{
  "encoder_norm": "batchnorm",
  "encoder_stem": "single",
  "decoder_parallel_block": false,
  "momentum": 0.95,
  "decay_fraction": 0.4
}
Rows from block 5 of the text decoder of a small audio captioner, named by matrix and row number. Rows with one number belong to one neuron. Each number is 200 + 40 x the weight over its row's rms, rounded and kept within 0 to 999. All counts start at 0.
After each neuron's rows are labels from the 100 texts, of 14976, where the neuron reaches its highest value: "tokens" is the input token at the peak. Only what is clearly more common there than usual is listed. The data: simulated sounds of rotating machines with and without faults. In brackets: how many of the 100.
# fc1: MLP up (decoder.blocks.5.mlp.fc1.weight, 384x128), inputs 0-127
# fc2: MLP down (decoder.blocks.5.mlp.fc2.weight, 128x384, transposed), outputs 0-127

fc1.24,151,175,268,278,207,176,203,174,177,236,195,246,272,237,162,261,274,169,214,205,166,221,248,210,177,187,231,161,246,171,169,276,190,222,182,143,236,214,132,162,199,229,172,225,176,188,258,210,235,187,181,180,149,252,118,201,231,237,151,232,214,252,194,176,213,236,193,225,278,211,199,207,129,185,202,153,261,174,207,204,243,262,230,161,174,80,228,177,129,206,185,148,196,221,265,194,212,188,237,158,192,197,175,171,240,276,202,212,238,151,259,145,212,196,217,178,215,157,203,232,197,239,238,238,112,193,90,207
fc2.24,240,279,209,259,150,168,279,194,217,181,210,112,240,196,274,161,119,153,180,152,234,228,218,147,237,184,191,139,112,239,192,239,190,208,194,221,147,203,184,190,175,189,90,169,222,214,185,228,147,206,195,230,138,135,208,267,174,204,155,150,203,257,171,192,238,175,186,168,246,169,194,254,270,234,221,230,181,193,180,220,227,168,232,243,182,197,195,257,187,197,184,187,179,232,218,218,208,248,212,221,197,152,235,116,228,130,228,196,225,199,207,248,208,236,171,159,299,219,264,255,218,182,147,114,176,137,221,214
tokens: "slowing" (57); "imbalance" (10); "knock" (8); "gearbox" (7)

fc1.210,200,252,181,250,200,150,265,186,155,186,166,204,150,214,224,172,187,188,198,217,245,146,176,214,257,232,177,221,239,177,204,153,314,164,109,136,183,250,228,283,214,175,219,202,209,177,166,175,155,186,169,218,228,164,194,213,226,138,206,182,233,144,264,206,150,260,232,189,226,233,207,218,175,205,170,177,214,240,197,260,192,147,213,130,295,298,186,174,246,198,201,274,228,136,108,185,206,246,245,252,189,184,150,178,193,248,210,205,115,173,173,212,194,221,189,149,217,207,227,204,185,234,241,253,194,126,252,261
fc2.210,250,187,218,220,136,200,222,223,166,190,202,251,240,219,148,170,195,178,196,238,171,213,259,193,190,117,180,230,209,158,141,221,202,208,229,263,134,212,229,210,220,165,227,291,207,273,227,237,179,181,174,160,101,269,243,131,207,242,221,196,248,243,165,217,236,191,228,252,213,224,160,193,195,198,192,168,194,293,195,194,317,145,235,169,89,148,122,174,162,179,200,157,233,177,235,166,196,203,114,171,210,191,219,199,233,184,140,222,243,195,166,236,208,182,241,242,237,205,240,176,242,271,215,170,142,171,200,154
tokens: "quiet" (100)

fc1.163,225,157,116,170,202,207,95,248,162,240,188,173,159,167,291,224,209,211,166,188,214,173,156,163,284,192,201,180,249,232,199,209,197,149,107,287,191,254,259,195,207,205,183,179,159,193,227,216,160,181,189,182,209,176,185,212,286,150,191,189,226,159,201,181,241,200,131,225,202,179,289,231,215,182,204,203,278,199,179,231,227,248,168,233,227,260,205,152,246,184,253,212,233,235,221,202,224,267,155,211,211,305,168,249,156,234,179,223,146,252,188,179,207,196,152,109,171,241,155,217,160,206,261,230,168,166,155,230
fc2.163,238,214,243,257,150,204,127,147,207,113,164,231,196,255,94,153,206,195,261,177,300,220,208,217,189,175,245,192,197,187,238,204,213,278,290,196,187,176,157,240,249,119,129,203,255,141,191,212,202,150,207,199,150,193,295,167,224,265,159,152,204,184,163,210,190,174,183,225,224,176,198,207,164,254,242,270,299,238,134,200,203,124,235,208,161,226,169,240,154,207,185,225,239,252,209,178,183,198,152,231,189,188,231,242,215,182,210,170,217,165,181,214,175,115,246,218,220,212,199,221,239,196,178,165,199,179,250,189
tokens: "quiet" (99)

fc1.267,237,262,261,183,200,245,180,210,284,250,150,156,148,139,161,233,228,149,190,191,154,188,111,215,264,203,223,183,204,164,146,164,180,284,194,286,186,171,269,218,220,262,188,249,252,155,203,166,244,163,166,130,210,220,198,158,184,197,161,230,199,251,214,210,160,133,189,200,198,171,197,232,188,303,252,200,229,208,230,198,189,190,168,200,109,198,194,186,204,121,219,219,216,225,228,249,212,139,222,191,225,190,222,155,227,196,237,247,218,126,207,240,270,222,281,192,247,185,188,208,193,140,283,151,187,175,251,222
fc2.267,193,230,178,190,230,135,186,197,146,207,223,239,237,154,204,195,193,201,201,229,233,190,141,211,280,234,184,214,236,180,219,180,208,134,225,151,246,267,216,179,209,205,178,214,173,143,195,240,162,243,152,135,252,188,284,240,165,208,206,190,257,224,148,166,228,277,172,292,204,166,189,206,87,157,169,168,213,212,157,233,180,150,231,150,277,251,214,178,185,177,106,229,217,161,248,157,213,227,192,133,215,203,227,238,165,207,215,177,219,113,213,259,242,198,158,197,293,244,146,243,179,136,236,191,224,252,247,217
tokens: "slowing" (8)

fc1.339,158,174,156,252,176,235,225,257,218,210,240,179,151,166,254,235,263,183,246,179,172,201,230,192,335,150,226,191,223,167,200,108,166,184,156,213,151,167,237,129,186,84,151,203,219,199,167,169,188,133,238,181,209,256,306,198,205,187,152,201,210,178,146,199,196,184,182,213,184,161,157,208,202,225,242,258,199,211,178,186,210,179,208,234,127,256,169,162,201,217,252,147,208,217,210,184,250,253,255,152,185,223,150,214,222,183,215,214,152,137,222,174,154,162,219,166,169,214,163,163,141,221,260,96,185,192,238,167
fc2.339,291,192,188,207,204,107,204,132,216,133,198,210,239,153,162,161,195,258,193,149,116,210,173,191,189,167,121,92,207,173,169,253,244,209,256,134,173,209,200,180,184,202,269,190,159,249,244,175,198,181,199,219,173,173,204,253,193,185,162,244,178,292,220,247,304,154,140,153,269,217,220,214,230,226,156,227,215,170,166,228,248,195,258,174,177,188,161,284,181,210,248,223,154,219,200,268,99,209,238,230,215,186,201,220,194,197,167,162,253,173,137,187,173,232,194,212,179,240,185,214,211,223,216,237,218,236,241,198
tokens: "," (66); "and" (13)

fc1.193,179,223,229,264,146,206,223,183,176,189,140,203,167,122,181,165,213,186,239,149,155,234,229,199,248,180,211,165,228,204,189,217,232,159,229,189,236,247,195,161,219,214,250,108,190,232,208,228,252,223,175,178,271,160,250,216,174,158,221,230,220,275,218,178,178,229,155,218,167,147,178,164,243,186,165,203,228,229,166,181,251,138,170,217,187,257,161,167,208,297,179,241,201,205,191,251,146,162,251,148,191,172,172,144,246,297,184,142,222,239,108,266,202,147,160,108,184,214,176,273,206,264,218,185,158,262,203,264
fc2.193,236,241,197,129,245,169,208,224,176,186,223,214,221,167,173,194,150,190,173,186,229,96,230,154,144,245,195,254,166,120,200,191,251,177,250,206,265,181,224,189,202,236,273,230,278,231,162,213,160,203,285,206,157,104,249,305,201,213,227,136,193,193,228,194,231,249,244,223,162,174,279,191,206,173,175,142,215,173,221,206,231,270,158,227,188,199,165,212,152,217,248,169,262,154,178,212,246,151,144,107,178,221,194,222,213,197,253,216,181,215,228,152,158,232,222,192,176,199,135,263,208,178,185,156,249,175,153,165
tokens: "fault" (54); "," (41)

fc1.35,238,209,183,207,163,237,225,163,220,168,160,200,160,161,202,207,195,185,176,256,207,170,200,103,197,211,238,144,94,168,191,211,229,251,234,229,158,122,243,190,247,201,184,154,223,182,118,181,266,261,204,172,327,220,148,201,194,116,178,233,137,208,237,201,169,192,131,245,189,299,161,248,221,237,242,182,188,174,210,213,185,154,277,254,172,217,206,219,224,143,171,212,182,237,200,248,201,172,258,192,227,197,124,251,239,172,163,255,179,191,222,164,156,219,168,132,185,175,205,214,164,232,206,150,159,143,235,206
fc2.35,201,163,158,225,272,185,227,227,225,164,200,170,259,127,243,194,228,198,252,158,216,145,158,246,234,205,221,246,213,159,215,207,231,114,181,189,213,281,158,152,206,151,168,295,181,223,219,247,139,188,173,142,173,240,220,125,198,217,233,130,281,211,159,272,231,243,192,241,136,206,209,175,196,205,165,151,272,233,194,146,247,308,189,153,208,219,246,243,185,137,160,173,186,196,228,178,241,183,151,206,171,230,171,163,189,178,218,212,236,179,230,234,290,173,182,275,216,135,227,187,160,151,187,203,185,215,168,178
tokens: "slowing" (17); "room" (13); "fault" (8); "in" (8)

fc1.188,249,218,104,192,179,202,157,222,145,212,216,144,207,195,205,206,191,126,262,250,218,225,111,276,211,184,148,177,271,258,196,178,227,251,226,250,169,207,124,125,230,232,216,223,200,271,218,142,212,219,140,190,198,175,203,269,205,171,221,254,226,242,264,176,170,209,168,162,211,175,193,151,253,224,215,198,223,211,219,247,272,131,209,244,199,236,205,186,206,182,235,235,199,288,168,146,185,227,171,253,193,177,244,228,153,191,191,243,194,187,165,203,267,197,178,138,158,230,218,197,229,119,211,174,86,145,209,153
fc2.188,134,237,183,106,117,235,195,219,198,206,243,186,231,154,147,151,206,173,189,130,126,149,245,145,205,232,185,229,227,145,180,190,198,228,183,173,205,228,211,259,174,215,171,234,192,248,225,212,198,234,276,230,203,198,224,144,161,228,201,276,238,245,174,177,198,208,225,153,251,237,219,192,176,174,184,222,172,200,194,173,219,165,140,121,286,248,212,178,134,163,260,224,118,198,214,153,172,204,200,287,248,248,170,237,214,222,204,241,156,249,249,169,263,230,193,220,133,182,252,228,109,253,235,199,202,243,216,138
tokens: "quiet" (58); "clipped" (15); "thin" (12)

fc1.158,183,221,128,207,117,243,208,195,208,232,235,98,147,159,243,210,116,154,268,246,192,217,224,177,120,248,217,240,154,145,199,231,249,135,200,172,219,170,211,139,258,172,258,187,164,223,202,200,207,153,175,202,164,253,157,196,217,154,144,200,152,207,212,242,222,163,218,220,232,209,163,223,219,192,256,217,172,156,274,252,183,244,215,263,221,230,122,125,247,233,175,178,143,184,227,230,222,220,222,196,231,209,153,177,214,264,210,228,253,261,165,217,190,233,216,269,266,104,227,175,191,180,202,202,132,218,213,161
fc2.158,190,215,114,208,204,217,233,220,263,243,261,164,208,262,178,181,161,234,202,234,191,244,194,246,182,139,164,214,239,240,127,228,210,183,126,170,231,195,252,172,192,197,276,216,251,204,262,237,213,207,218,252,169,262,140,141,188,210,218,171,213,178,128,137,211,152,177,200,238,238,237,130,231,203,186,136,176,224,282,193,176,214,225,166,190,266,145,184,228,264,123,219,221,226,236,214,139,219,189,224,173,212,160,188,242,168,251,191,191,170,141,208,208,222,135,223,178,177,126,237,208,156,154,98,228,281,188,258
tokens: "," (60); "pink" (27); "white" (7)

fc1.159,208,200,244,261,168,235,172,103,209,214,193,96,213,279,203,167,153,260,225,128,167,225,233,205,183,223,199,242,147,194,199,241,262,217,152,246,183,153,209,197,175,215,240,271,130,235,194,221,239,237,140,184,145,273,219,228,206,205,225,150,237,264,276,218,205,141,183,269,175,120,145,210,159,321,162,214,211,205,254,215,174,155,208,180,139,174,237,148,168,159,209,238,172,178,117,232,214,179,221,222,194,209,170,131,168,186,210,199,166,203,223,188,160,228,177,188,194,131,180,180,196,256,191,194,174,239,222,204
fc2.159,151,225,280,163,200,201,223,181,253,194,280,201,194,152,203,231,185,163,173,172,215,182,169,200,208,308,247,228,211,192,223,71,208,177,225,174,201,169,201,232,255,220,274,196,272,154,234,198,279,258,135,229,177,179,274,214,228,165,249,226,179,179,154,215,140,157,207,247,239,186,181,183,188,156,180,192,223,214,193,188,212,121,153,174,143,256,168,158,226,221,179,217,221,148,232,191,167,225,206,208,222,143,161,162,241,173,210,141,179,204,243,197,212,248,127,202,218,261,189,156,213,172,192,240,178,161,144,327
tokens: "," (100)

fc1.160,223,172,139,162,205,168,190,242,216,182,166,232,199,157,202,316,170,140,195,166,213,255,220,257,220,229,214,214,190,148,202,208,202,165,161,240,236,200,189,275,218,171,154,149,203,258,182,175,201,226,190,176,111,92,214,170,163,195,218,182,235,261,165,178,199,218,131,186,136,170,166,206,151,170,242,207,184,271,217,156,187,190,174,206,258,153,238,208,185,185,115,265,254,234,212,303,150,167,219,170,212,168,170,205,147,233,229,269,164,153,240,186,249,186,183,182,159,130,195,177,241,164,210,153,215,164,269,273
fc2.160,181,199,257,106,172,182,176,212,202,226,204,225,221,263,189,141,180,240,178,211,257,219,144,155,206,218,163,198,261,235,169,212,233,144,255,266,196,248,186,225,256,247,175,164,165,61,216,212,180,186,112,116,270,126,186,195,170,227,169,192,232,192,223,207,286,145,206,171,252,259,164,145,166,219,227,218,150,171,203,248,249,257,259,152,206,208,228,188,243,221,238,137,243,204,148,192,264,197,233,155,211,244,218,174,186,215,228,208,183,219,156,202,191,169,148,218,190,216,190,262,145,127,234,238,199,194,176,186
tokens: "," (100)

fc1.144,239,197,245,203,132,244,234,180,213,189,208,202,196,197,275,149,248,117,175,222,180,179,237,225,253,144,127,186,204,227,168,225,246,240,246,210,91,190,198,240,213,293,161,197,210,201,173,229,227,155,223,150,168,194,242,160,265,199,182,134,216,223,233,184,177,188,193,195,262,186,220,230,176,204,216,124,168,194,276,176,281,233,204,140,167,213,213,191,149,193,204,246,218,191,272,183,182,156,197,187,228,225,282,233,160,235,288,217,199,236,180,245,106,219,258,207,214,202,237,180,218,219,201,253,233,126,301,208
fc2.144,186,152,199,232,131,187,216,228,264,209,290,292,204,210,182,191,243,241,225,181,217,254,185,158,222,180,179,201,176,230,164,279,183,225,171,214,105,193,202,237,162,147,149,247,244,263,227,140,170,210,216,180,152,253,194,227,184,215,218,182,239,193,135,161,193,236,152,166,209,222,220,179,266,187,174,182,177,176,228,257,231,205,163,201,233,242,242,199,202,134,178,154,159,220,160,179,203,198,176,196,232,202,339,98,251,156,192,169,125,224,159,226,199,182,128,276,178,244,201,153,215,253,224,236,197,178,144,231
tokens: "fault" (27); "quiet" (26); "fan" (11); "fast" (7)

fc1.346,201,178,141,214,209,196,252,122,195,267,181,224,172,231,168,195,250,189,248,159,215,103,224,173,227,192,283,184,215,190,229,217,163,201,252,191,100,114,244,196,159,110,212,222,215,188,246,169,137,140,180,161,231,272,245,243,183,156,190,202,178,224,227,124,196,179,193,174,231,120,141,205,211,219,194,198,202,238,149,194,163,221,219,195,189,217,258,139,253,279,240,279,191,200,216,200,223,215,195,212,163,185,179,252,128,192,262,156,177,174,237,174,138,213,275,177,165,233,269,178,260,246,240,230,202,192,222,202
fc2.346,248,225,311,151,187,126,239,154,220,161,224,158,154,97,117,220,199,215,252,221,210,230,224,199,246,135,144,196,252,198,162,204,208,145,202,143,264,159,194,176,178,202,214,181,218,235,236,188,241,264,259,210,214,170,248,215,214,191,238,215,182,266,128,210,239,160,150,221,181,196,252,208,174,233,175,227,262,117,198,272,178,211,210,151,235,189,175,272,239,179,203,161,152,174,189,196,201,193,239,215,212,157,282,224,261,165,194,234,219,152,204,194,299,207,189,173,149,190,133,218,213,182,190,175,137,164,160,157
tokens: "rattle" (43); "knock" (27); "imbalance" (19)

fc1.132,209,183,154,192,192,214,152,198,215,211,188,172,169,184,216,183,166,159,153,229,199,146,116,183,256,204,189,166,190,190,232,227,238,168,173,163,292,176,206,253,227,208,163,231,207,253,216,226,163,273,229,229,216,195,168,236,222,200,193,217,242,167,206,153,211,250,269,174,276,230,238,178,172,290,146,211,189,208,141,247,224,146,184,285,203,232,195,201,224,128,262,242,273,182,189,147,150,233,185,236,241,165,219,230,93,202,188,191,165,196,156,243,167,147,178,121,148,195,263,113,174,151,237,248,186,113,237,207
fc2.132,148,207,231,272,216,193,168,206,241,143,175,224,166,210,133,94,295,185,171,212,190,208,213,159,223,167,200,186,234,254,218,194,220,215,179,185,139,218,235,197,269,184,168,252,192,248,171,223,281,242,213,138,148,249,276,104,220,201,155,179,206,249,197,118,274,161,142,215,163,178,172,164,204,168,247,173,187,212,180,189,174,212,188,214,135,174,235,195,131,212,179,173,230,214,237,190,231,225,122,200,199,249,200,267,209,191,169,210,216,214,121,159,284,241,145,166,206,241,180,232,204,271,183,201,172,268,253,230
tokens: "quiet" (100)

fc1.333,186,218,205,233,227,215,198,200,198,192,165,196,120,117,145,232,202,268,264,209,154,217,245,255,233,224,214,213,192,170,216,221,204,218,157,216,209,265,242,146,184,196,217,238,148,174,225,128,140,224,178,197,158,217,180,155,269,301,227,164,233,105,171,170,167,232,221,180,209,273,172,170,200,204,164,194,162,283,248,144,190,135,208,188,215,192,207,165,188,246,161,177,218,152,155,198,206,208,187,119,135,230,233,178,205,225,173,215,292,207,296,163,156,234,175,199,166,79,219,179,272,208,179,183,157,181,214,181
fc2.333,239,206,238,144,141,183,143,233,231,230,216,238,171,132,232,166,223,152,192,198,201,224,126,174,223,249,241,198,162,219,267,220,215,180,166,175,190,214,197,222,188,192,195,190,182,210,265,246,262,218,237,227,161,235,224,233,185,124,246,183,211,198,153,239,134,267,162,194,194,159,170,173,229,191,137,287,95,185,112,225,160,181,226,171,125,209,240,122,273,250,227,222,169,197,178,234,173,140,242,227,259,196,239,232,199,247,202,222,144,235,202,259,221,199,164,236,212,212,214,232,128,155,291,209,217,120,189,230
tokens: "," (87); "air" (10)

fc1.87,169,136,248,215,187,222,240,164,209,206,253,231,194,137,166,249,188,127,223,222,224,251,169,198,181,248,234,177,243,189,220,186,195,205,166,167,215,181,210,192,229,244,215,198,243,178,104,221,215,189,246,238,226,220,192,263,156,233,193,263,219,266,204,208,154,191,142,213,205,140,210,170,274,209,256,229,153,152,216,90,264,171,274,188,182,203,219,198,237,187,170,199,153,189,145,150,255,258,305,154,142,199,129,141,205,217,217,231,227,185,195,167,147,214,247,120,115,116,213,183,214,151,153,186,234,197,217,200
fc2.87,180,187,194,256,192,179,183,121,243,186,226,214,143,240,237,120,157,170,220,268,158,196,281,126,216,247,160,174,181,130,170,200,213,164,266,281,137,256,203,162,211,238,206,201,134,205,260,194,207,195,218,264,213,192,171,74,235,170,242,126,217,180,170,214,245,181,201,199,243,261,182,241,139,156,166,179,193,252,179,231,212,203,151,212,204,207,225,259,167,159,147,239,201,225,172,305,221,190,217,266,234,221,222,201,213,140,201,219,139,190,246,175,211,172,168,216,213,196,208,257,154,163,163,186,176,242,226,257
tokens: "," (100)

fc1.170,272,203,155,177,228,201,204,198,152,191,100,138,236,168,181,231,240,109,211,247,183,109,157,205,261,192,157,193,265,163,231,182,260,215,168,160,188,186,187,277,186,272,142,212,213,228,252,238,121,165,183,254,210,190,178,179,246,167,125,224,193,226,160,254,176,183,206,211,320,244,237,182,212,208,234,162,204,202,174,231,185,202,169,216,258,222,197,221,216,214,243,192,211,156,170,141,254,250,256,190,245,245,190,173,131,279,165,228,152,210,168,253,182,203,238,168,169,126,232,130,199,228,206,204,195,175,214,195
fc2.170,233,213,200,293,153,169,205,251,249,198,222,213,214,222,207,158,189,199,137,211,210,205,204,270,253,170,227,194,165,251,176,188,161,268,194,221,146,219,230,231,194,162,226,183,131,235,166,281,168,185,186,159,162,156,236,139,124,234,222,181,169,171,273,220,179,134,119,218,204,153,240,268,212,144,224,190,186,209,188,163,217,200,275,221,165,183,276,153,255,166,176,167,238,276,223,178,168,202,176,176,196,174,226,249,213,276,182,187,266,219,207,166,171,232,129,223,208,162,247,116,207,266,138,216,186,235,289,207
tokens: "quiet" (98)

fc1.200,202,212,211,229,200,196,156,210,275,233,190,209,212,216,255,129,237,214,177,207,231,247,120,220,138,195,226,231,155,148,226,256,161,284,174,255,142,118,205,233,213,196,214,159,228,208,193,166,204,170,174,223,168,180,158,208,156,164,217,115,189,260,170,228,180,176,138,239,289,266,165,302,137,228,199,262,172,180,210,224,206,226,199,197,209,204,172,210,243,260,255,268,187,149,216,244,212,127,174,229,185,264,206,188,200,207,223,244,151,165,224,151,174,149,242,198,183,197,144,202,120,237,171,204,171,108,227,148
fc2.200,226,219,174,200,139,214,168,149,238,143,148,189,130,234,173,204,116,253,219,256,193,134,255,168,249,192,205,180,244,168,184,267,214,89,171,218,157,238,195,206,216,154,121,147,177,256,198,117,222,165,171,191,254,216,179,167,268,172,251,232,246,195,229,229,205,186,199,238,227,256,206,126,232,223,172,200,262,216,241,234,217,250,182,182,222,235,209,155,191,232,176,93,249,185,126,217,204,180,151,128,199,193,194,183,238,147,219,193,171,170,194,234,203,204,256,187,249,228,241,261,227,224,264,145,210,153,174,227
tokens: "rattle" (46); "squeal" (25); "imbalance" (18)

fc1.240,148,148,231,147,264,235,215,225,159,127,244,180,246,178,198,229,192,172,250,129,248,208,118,140,218,153,216,215,222,230,189,178,264,272,193,269,242,248,226,219,250,174,181,205,196,199,175,242,208,186,214,242,219,259,92,176,200,192,143,234,210,203,154,222,255,227,196,267,227,210,149,165,180,192,184,216,186,130,230,235,242,173,279,134,201,143,237,197,176,128,229,262,232,178,186,183,173,156,189,138,123,164,204,186,164,212,189,153,191,138,149,214,151,188,241,289,167,195,259,227,155,234,169,195,191,224,202,243
fc2.240,219,242,166,194,193,205,193,199,192,212,191,181,205,200,188,176,221,189,223,206,191,198,192,156,208,185,194,177,217,264,187,105,102,192,154,192,147,200,253,148,139,210,162,90,235,133,235,216,193,242,222,229,147,160,181,225,137,211,220,193,200,348,191,182,194,200,196,164,83,182,173,212,233,177,236,216,166,234,210,188,150,245,249,256,199,171,242,218,240,188,236,186,255,282,279,197,189,225,230,263,246,289,177,208,184,230,148,176,183,187,218,198,233,172,250,160,256,155,144,234,162,232,219,227,127,251,195,182
tokens: "room" (21); "fault" (15); "noise" (10); "speeding" (10)

fc1.331,153,239,139,182,192,152,172,206,226,192,160,136,185,258,236,199,201,209,240,156,206,131,158,239,182,241,184,257,201,178,157,245,189,168,198,193,283,157,128,204,183,192,181,198,199,276,238,178,196,239,181,238,222,175,205,176,258,172,246,225,228,213,196,226,168,242,227,234,189,196,222,243,131,181,175,189,167,163,141,196,190,235,124,203,191,172,264,306,213,236,176,237,175,191,197,143,168,196,204,223,191,236,307,222,214,287,184,201,222,245,211,173,216,274,163,215,238,180,277,168,242,218,114,159,105,304,193,181
fc2.331,230,147,206,247,211,147,206,205,184,191,212,249,207,191,209,190,216,182,233,240,119,141,183,157,172,199,139,117,135,228,208,256,179,193,214,192,143,222,219,188,161,264,301,205,200,211,230,201,184,222,215,209,143,190,246,204,84,252,178,229,162,163,228,247,264,199,202,216,229,171,226,105,183,273,253,212,155,244,216,236,182,237,195,263,180,144,186,208,165,118,157,204,186,160,182,170,272,242,203,230,177,184,208,229,257,201,193,263,206,239,121,182,181,218,189,191,134,188,228,212,212,252,245,244,159,182,82,196
tokens: "rattle" (10)

fc1.195,182,191,224,169,276,209,195,179,229,191,210,157,164,245,236,212,231,203,253,171,157,246,185,264,180,139,160,212,214,247,174,145,160,164,216,155,225,147,196,179,180,190,218,169,165,226,169,233,197,226,232,197,171,267,181,229,113,240,226,246,143,244,153,118,116,173,143,267,133,234,182,205,218,173,186,175,215,137,199,232,200,245,207,189,215,167,235,202,136,219,239,228,138,158,166,172,183,159,142,260,237,168,166,205,158,173,210,149,259,195,264,165,221,178,229,165,248,225,215,282,262,246,116,219,91,208,170,164
fc2.195,239,207,139,230,167,217,255,154,165,186,254,178,248,185,163,195,213,196,171,170,164,202,272,160,194,162,252,131,115,226,204,191,174,259,197,260,169,265,166,190,177,197,189,175,162,225,230,231,208,202,252,222,178,199,173,164,236,158,116,260,276,185,291,209,277,165,209,226,196,167,188,265,236,280,213,218,143,252,168,186,188,158,197,214,198,193,212,186,193,161,121,207,229,201,181,146,226,219,215,249,111,125,234,242,193,233,214,161,146,145,159,216,214,244,197,230,268,202,285,169,239,131,189,213,235,194,254,150
tokens: "room" (45); "fault" (13); "leak" (9); "flutter" (9)

fc1.151,231,142,216,245,143,156,181,220,214,249,207,234,219,262,222,151,191,193,301,254,229,144,248,185,208,195,209,199,182,117,152,244,157,238,251,200,181,150,204,121,261,188,230,228,168,202,181,227,121,269,208,190,215,196,241,200,236,221,190,138,220,194,136,186,193,258,185,245,222,211,141,224,158,208,250,211,226,225,228,143,184,277,184,202,212,164,239,191,165,249,205,205,106,127,152,219,199,187,193,186,204,140,190,135,189,219,248,175,175,171,238,176,115,250,287,223,214,186,209,243,273,252,152,198,177,243,133,238
fc2.151,310,244,225,218,178,152,182,138,201,243,216,230,203,132,181,201,219,155,245,184,204,162,215,225,229,164,187,180,274,234,106,217,221,154,156,175,182,128,216,268,175,148,160,222,166,242,191,196,158,167,196,243,166,177,218,258,236,168,239,143,185,227,140,207,262,100,149,195,196,201,215,230,229,255,118,203,200,177,239,252,169,174,154,237,190,203,180,226,212,193,195,213,184,147,154,177,133,190,143,209,228,158,305,238,195,286,238,186,212,172,170,200,257,202,223,232,284,217,267,227,247,199,226,180,157,203,163,232
tokens: "rattle" (79); "imbalance" (16)

fc1.285,234,151,156,195,282,193,152,202,229,242,261,250,232,246,146,202,246,141,260,166,233,215,206,137,148,201,202,154,202,159,186,228,232,208,229,256,204,252,196,150,208,190,258,200,222,228,220,245,161,170,228,215,212,214,183,263,204,203,219,183,186,184,183,137,244,213,125,91,185,174,237,165,217,198,183,185,205,145,199,264,157,241,215,185,134,133,229,250,155,239,179,218,242,72,178,296,175,147,222,261,191,200,181,180,243,187,269,211,213,108,229,214,189,204,169,225,240,206,161,195,187,156,150,141,207,257,204,223
fc2.285,259,189,192,282,116,208,243,195,211,242,211,238,219,195,216,151,230,216,183,233,158,228,201,167,287,171,214,234,166,163,250,122,214,156,220,198,120,203,157,188,185,194,132,203,269,261,177,169,228,201,208,188,128,235,215,150,163,223,202,193,211,186,174,148,171,165,179,235,244,139,234,195,205,221,183,168,180,230,264,252,220,215,127,201,214,143,140,144,244,170,244,231,164,209,176,175,195,184,138,89,198,136,224,291,253,298,273,128,172,221,182,199,218,216,254,198,184,229,192,226,209,185,218,191,157,211,257,194
tokens: "room" (64); "<end>" (17)

fc1.197,179,222,189,140,214,213,200,164,217,199,192,226,195,255,186,204,169,173,181,208,240,213,137,194,197,178,160,144,214,183,208,268,245,111,186,311,217,211,249,184,115,164,192,158,263,141,209,178,238,215,236,196,169,287,190,251,221,203,161,163,235,199,167,208,175,254,252,157,153,178,164,197,258,185,120,189,180,132,170,199,172,258,256,157,210,168,276,153,172,269,183,189,255,207,204,206,188,228,219,220,190,286,218,194,275,207,250,182,217,234,285,214,262,174,231,138,161,141,157,168,155,177,134,227,257,234,170,202
fc2.197,164,240,165,185,208,228,271,243,271,241,233,196,224,192,141,192,269,145,243,198,183,249,224,148,203,180,196,184,241,221,304,170,224,211,174,219,168,87,205,174,245,192,86,171,141,240,115,176,156,235,200,194,232,179,173,216,193,170,247,207,221,208,256,199,166,261,209,146,195,134,160,130,202,205,264,280,205,222,196,215,192,130,175,244,243,236,267,188,147,171,194,299,190,188,238,221,138,199,147,221,242,210,230,224,198,156,179,223,179,164,228,188,196,180,192,180,187,217,188,151,235,260,199,272,198,200,166,169
tokens: "fault" (37); "down" (23); "up" (17); "room" (15)

fc1.286,223,138,204,205,212,162,183,198,204,165,256,182,226,106,207,148,191,106,180,176,162,88,213,193,222,97,228,155,219,170,242,244,225,121,157,212,160,123,188,164,178,177,169,204,211,217,210,233,169,210,190,196,207,178,150,190,251,246,178,265,230,269,253,235,159,159,176,147,208,136,241,194,273,210,165,180,219,173,174,157,185,189,226,201,189,263,205,220,185,195,155,153,208,211,227,191,139,220,105,262,229,216,258,196,191,190,229,250,214,245,184,197,219,165,267,162,239,204,284,239,178,186,267,227,132,184,140,207
fc2.286,225,248,225,204,168,234,269,207,193,165,201,208,248,205,219,141,204,197,162,188,189,281,225,150,136,196,209,135,202,222,190,295,268,240,236,235,167,199,208,267,187,38,156,187,197,143,245,253,172,187,193,172,229,206,246,155,196,129,171,228,214,172,202,194,263,247,184,278,156,196,263,198,271,235,191,183,178,141,253,169,176,185,230,212,213,197,125,178,198,158,227,180,158,202,166,182,204,183,229,182,164,134,227,186,266,205,261,177,226,234,258,262,224,191,168,247,171,135,181,189,249,269,160,203,217,185,208,189
tokens: "quiet" (86)